Weights of a small multi-label audio tagger.
Training: adamw at rate 0.0015, batches of 384.
Data: trained on synthesised imitations of 52 everyday sounds, one a clip, 149.4 epochs.
Rows from block 5, named by matrix and row number. Each number is 128 + 32 x the weight over its row's rms, rounded and kept within 0 to 255. All counts start at 0. Numbers have three digits each. After the name is the row's rms in percent of the matrix's.
# conv: pointwise conv (model.blocks.5.conv.weight, 256x256x1, standardized in use), inputs 0-85
conv.1 100:128086030128177128056181094128189128128128128197149128095083193128128017162128128128100128128128000128128128113128128128128128161128085166071128128147128128166174128128128128128128128193128128128162128128128148128075128128128128128128128128084128128128194128
conv.3 095:055034128128128128128128128128184110128171062128150128128128177059128128128128128128128068048128186128043183128128190128066128128128085128128128128128128049128128201128128128128128128128128128128128128158101128128128077128128128128071079128128067128128128128
conv.5 101:128128128128164128074128128128128128128178128128128128159183209174128060128128128128128128128192128068128187191128128213128195128128128128128128058128128128128218128097155128153128182128128128128128128128128128128179059128128128198186128177128128128128174128
conv.6 104:128128166183128171128128177128179128162128128191128109128128164052166192128078128128128128178033128128128128157162153164128176128128128128066128128128205128128201128128128128128128166128128163128128128128086181128051156128128128128128156128128128128128128128
conv.7 100:025046128128128128128080128128128128000074128128128128064155128091015128128128065128128128049128089128051128128128128128128128128179128093156033128024099128128026065128128128096128128094128128128062173077128128128128182128128114171128128128100128128128105128
conv.10 096:128128168159168128128128128128083153128073128128163086128128128128128078128128186128128128128128128175112039128128093128128128058128128182128128128128128128168208128128128128128128182128175128000128179175128128128080128181181207173128128160128128128128003128
conv.11 096:128128128096128076128128079074179128019128128064128128128128128128128128128092128128128128128128149106094061128128128128128128128128128128225128147128128128176128086094128128095128128128128128105128090128128128128128188128093128173128042128128128128128192128
conv.12 101:128128128128128072128086128128128128128128128128128128128171059128014076128070128128128017128084055079128087128128128128128080150026128094173128128128128128128033128128154128128128128128128033128128128175169128128128128171128128156128084159128128128128156128
conv.13 097:060128128128128128173178128128085128172170128141038170128128128128051128128197128128128177128128170168128095128128128128173128128128128128128161164128155128128082128128128128128128027197128152128128061128128076128128128128128062128128128157128128096128128128
conv.208 099:064128128128128128128061128076128128071128128083128128128128128128128128076128055128128128128177128128128128203128128128128128128128128128128128212054128128119082050128072128128128128083128176128128128128096128128128164128079128128205128068089128128184183128
conv.209 098:081128128168148128128053080128175128128128128128213047128183128128128128128164128128213172128103238128128128128166128128174206128128173128128128128128128181222128128128128128128128163128128128128128128128128187206128057068128173076128128128195128107183128128
conv.210 107:128128128128128109169128128102099128183128128128128128128128128128039045128128128128198128128128128047128074170128171128128128128171144128128128128128128128128047128128128093128180038128128137072128163128128128128165003128128128128128088128065128128204074128
conv.211 102:128128187128128128128128128116128128128128128161128128128172210128128209072217128110128128128190128147067128204128128128128195207255128128198183128128206128128128128128128128185128199128178181128128128070128051128128128128128099128128128128110128093176128128
conv.212 095:128128128128128128128128128104168128128179128128053128128128128128200162128128097128128128128128128128128082070128128128128194128170067047128128128128128178163128143070128128128128201128170209128185128128128128128128128128128178205128128128221128051151198128
conv.213 095:128215128128128128128128101080000128128128128066128128128210189128128128128073128128187128128128128128128128128078069167189128047128100128128128128128128128128128081128128178128152188128128185128181128128128128128128128075128128128192186128128128128128128128
conv.214 104:128128128128128128128128128054128128121128115128161165090168128128088169128128057081128128128128071128061054128128219128128128128152128077128087128082128149128128128056182128128178175128128184128128194128128149128128183128128178161128128128128151128228217128
conv.215 092:128128128128193128128194128128128056128128128041041128128128128128128128128128128128128128128128128163128128166183128201128097128128128128187128128128176128128128183128128128128187128128128128128056090038128128128128177192128128128105128175128128128177214128
conv.216 105:128213128128128128194025179128203128128180199128128128128202128128169128057174128128128128128128192128128128128191161192128128190128128128181149152128128207128128128128128128068183178128078128128084091128128128171128192178128128128112128128128128092128173128
conv.218 095:128128128128177128128128128128189128128128128128128057128187128128128190109128128128128128128128159175128128195128163128164128231161170128202128128128128182128128128128128071128128128128128186128192128128128128149088128128128128128128128175176128128150128068
conv.219 102:128128181128128068128128046128128090128128128128054115200128128095128128032128128128128128128128128128128203128169220128128128128128101128128128128128045167128112083128212128128128018128096188128180128152128164128128128128128128083128179128128164128128128128
conv.220 095:072128128128128128128128128128172128128166128170128128128065128094174128128128082128032128165079128128128128128128085098128128184128064085128078128128128128128128168128128128128128128128128128106128164128128128092128163128128128128099128128128128128128191050
conv.221 102:128128128128071071128077128128128128128128128128128128083128128128011128128128036128128128128055128128128097128128128095128128128148152128128128182128128174128128128128128049073194017128128204128136128128128128081128088128128206096128172128128128045128128128
conv.222 104:128196128128013128128105128128128128167128090128128128064203128106128128109128094076128128128128128128071128108128228128128128128128222128092128162115128159090128128087128128102128216128128177128128182128220128128128169160117184128128128128146128090128191193
conv.223 087:128128128128009128128128190128103072128128128012128128128128071128079098039128128064128067128128128128128128128128128128128128186165128128203128128090128177065016128057103128128213128128128128128079071050128128128210128194091128128128128128128128128128128128
conv.224 095:128128128128128128128158128128128128074128180060128128128128128128174128128128128128128128128185191128128128128128082128128128188160128128128128195084071128128128172078128128128128128128128128128091128128128128061074091128092128128128031099128229128064128128
conv.225 099:091128155128173128128171128128000164128128128128168128128117128128139128163128128033128128128177128128128128128128128184128182043128128128128128128128128128194128128128211128094128180211128128075220128150128128128166090184128128078128067101171128128128128178
conv.226 100:160192128128128120128128190128128128128128128128164128128156170128178128128128128128128128128128128145082128185128128191177184068128128128128128128128184128128094128128083062128128181128128197128128128128128128128128170104128207128128078189173128128188128128
conv.227 100:128128128128128128128128128068128128013128029128128190101128128098086128128058128128128128200128128128128128128128128128128128128196128128128128128128128176128062128073128056128082162128128128128128128074110128175159190128128128128128128128128128128128162128
conv.228 096:128128206128128128128128082128023128128141171128128198128160128128128128000128128128128128128128128086128189204128128128128173128232202128161166187128128164090102047128128128128128214128128128075093128128128095128128128128128128077128128128158128095128215128
conv.230 088:199128128128128128128128128128194175128213128174128128056067049088202128128128128128128128128128128128128171128128170128154213128128128128192128097128128092203128128128128128128064242171128128128128128221128128090077161128128128128067077169128128128073240128
conv.231 093:128179186128128128196204128128219128128073188128128128194128128178049128128198128189128128128128218181128128128128176087128128202128189128157128128128128128155128185128128128128128035128151128128128088128069128128128128202128128128128161128086128128128128128
conv.232 097:128175128128128128128128128060067128030128128064128128128128062128060128128128056128128110128128012128066128175128128034128128128128128128198128128059128128128128070065128058128099203128113128128128128128146175128128128067105172128128044128079128128128128191
conv.233 101:128128128128128128128128113062128128128128088128128128128128183128128077128128128075161128128080128128128128128128128128128193128128128128128128128128128128128128128128128128128128152128128128128128128128128128128173192128128128128082128128128128093128205128
conv.234 093:169128128183128128128128128128222128128189163128128128212128128128215058128128128128128128128128128128128128128128089128128128128128128128203189041076128128128128128128128128128061202128128128128128128128128176128128067128064128128128128077128128128150116188
conv.235 081:128181128179128128128128128128128088128128128128128128128128128128170128128128128128128169128128091128082128128128128052128214128128106128128128128128128023128074128128128081128128204128128128128128128128128128128128223128124128128080128128128128158128243128
conv.236 097:128161128128128128128128173164128128128128128081128128128128128128128173128128077128128128128128070190128055128128163128128193128128128128128167128177167021128128128128076128128128163174174128128067128128128128128061173128016087128128128128128128079128192086
conv.237 087:113128128128128128128128061128000038128098128128128128128128128128128128128128128128128128128128128128128128174086088128128169054128128128128128128128128128128073128128128128128128167128128169128128128128128128128128180128128201128177082128128128128128128128
conv.238 096:128128128128128128128052128041046128128128128128169128128128128128128128128128074128128128128128080084037064204128128128128128053164128128182128128128128153109128000128128074128128155108128128085128198128156128128128165128128185128128128128128128128180128128
conv.239 097:047128209128128128128128128128128128058128128094190178128128128128128186128128128030175128181128162086128128128128050128088153128128128128089128128128161128220128128193216128128128204221042128128128128128128128128162179128128175128170064128205128082128149128
conv.240 098:128128128128128128128128128087128189072128128128128128066128128128172180128128068084128128154128101152085128128128128128128220128212128128128082128128146160128128128086128128128128128128128231128153128081128128081165183128128128128128062128128173015206175076
conv.241 085:128128128128128128128128128128128128128128128128128128128128128128128128128128128128128128231128128128128128128128128128128187050128128128128128128128163193066128128128128128128160190128128215128189194128189128128210233128128255128128080128228128128128183128
conv.242 107:128128179052128128047184128128159128128128128128165128128128128128128128161128128128128076128128166128128128128128128128128092169128128128128099192128116128213128128128128104128000128188128070128083128128097128105128032128128128128128074128128075128053128128
conv.243 102:128128128044056128175128043071128128128128128128128128128202128128128077042128069128128128226128128128128173128128128128128161128202128128128128128128128161084128128128128062128150128128128128192128128128086079128128128128128221128128206128128128128227128128
conv.244 087:128128128128128128128128128128128172128128128085128128128128128128032048128147128108128082128128180128128128128128020077128196128128128128128128128128079128128068086128128128128128128128128128128128128128075128128128128128045209128101128128177128128128128128
conv.245 098:128128128128128099128018128020111089065128128128128128097128128128128062128128128099128128128128128128128105128128128149073181128181128128128075128056128128146128128128146044058088128076088156153128128021128128185158110128128161081128128075128128128128128050
conv.246 097:128188128128128128179128069081045128128088056128042128128086128178128128207128102128128128201128128194128128128128213128128128128128163128194196128128151128170128084128128128128128128128128173043128128039128190086128144128128050095198128128177128128174191172
conv.247 105:128097128098069128066128128128164128128128128094128128057128128128128102128128128128128128072128128128128128128128128069128000128076128094166082128128033000125128128128128128128072019128088067128051043128128128128087128128128128128128128128019128128128128128
conv.248 092:128128128128128128128057128128194128128128128161128128128128128128128128057128128080128128128128128128190128128128128128128236128149128128128128128128180202039128128128164128128128128128208173063160199128128044128128128128115253128128128128175128128128128100
conv.249 116:128163063128128073128128128128153128128128158128128128128059044128128128128128128142128128128128128053128068128128174061128128128128167128128089128128128027128128128128180128128043153196173042128128108128128128128128075096128106128128033085128128128066086128
conv.250 096:128164128128128128128128128128128128079006128128128128128128128128162150121108058128060128128168128128187128128128128128128128128184163128128128128086168128128128128128128128113128128128128128128128128128128128128128063193128128128128128128128167128128128128
conv.251 106:128128128128165030128128128029128154050080128128128128128185176090128128128106022128128128199128128053128128128128128150128128209177128128128163158045083187094128088128128128013128186128151128128128128128150128216128128128128128128128128128128128128128204128
conv.252 097:128128128128128128128128128158086178093128128128038182128165180128128076128128128078165128061128065128128128128128128081089078128128128128128128128128081019128128084128128128128093055128048128128235128156128060191128128128128095128128128128035128128093128087
conv.253 095:128128195128128128165128128128177128128128196128128128180128128128000128128128128128128128128128096128128128128128128070128199128128128151159128128128226228128128203091151128128155192128128161128128128128168128175128128187128194128128128042159054128064128072
conv.254 085:128212128128128128128179128077045128208128128128128128128128128128128128128128128128128128171128128128044128128128128128193212059128190128128168128128218178128128089128128128128201255128198206128128198128128128128128174128128211128128146128229128128128171128
conv.255 101:128128174128071128175128128128128128109100128128128128128128128128077069071128128128128128184128192128128128083128184128128128153189128128128165128128128155128128128153183128128173186128128128128108057128036049168128128209128050128128128061211128059128128119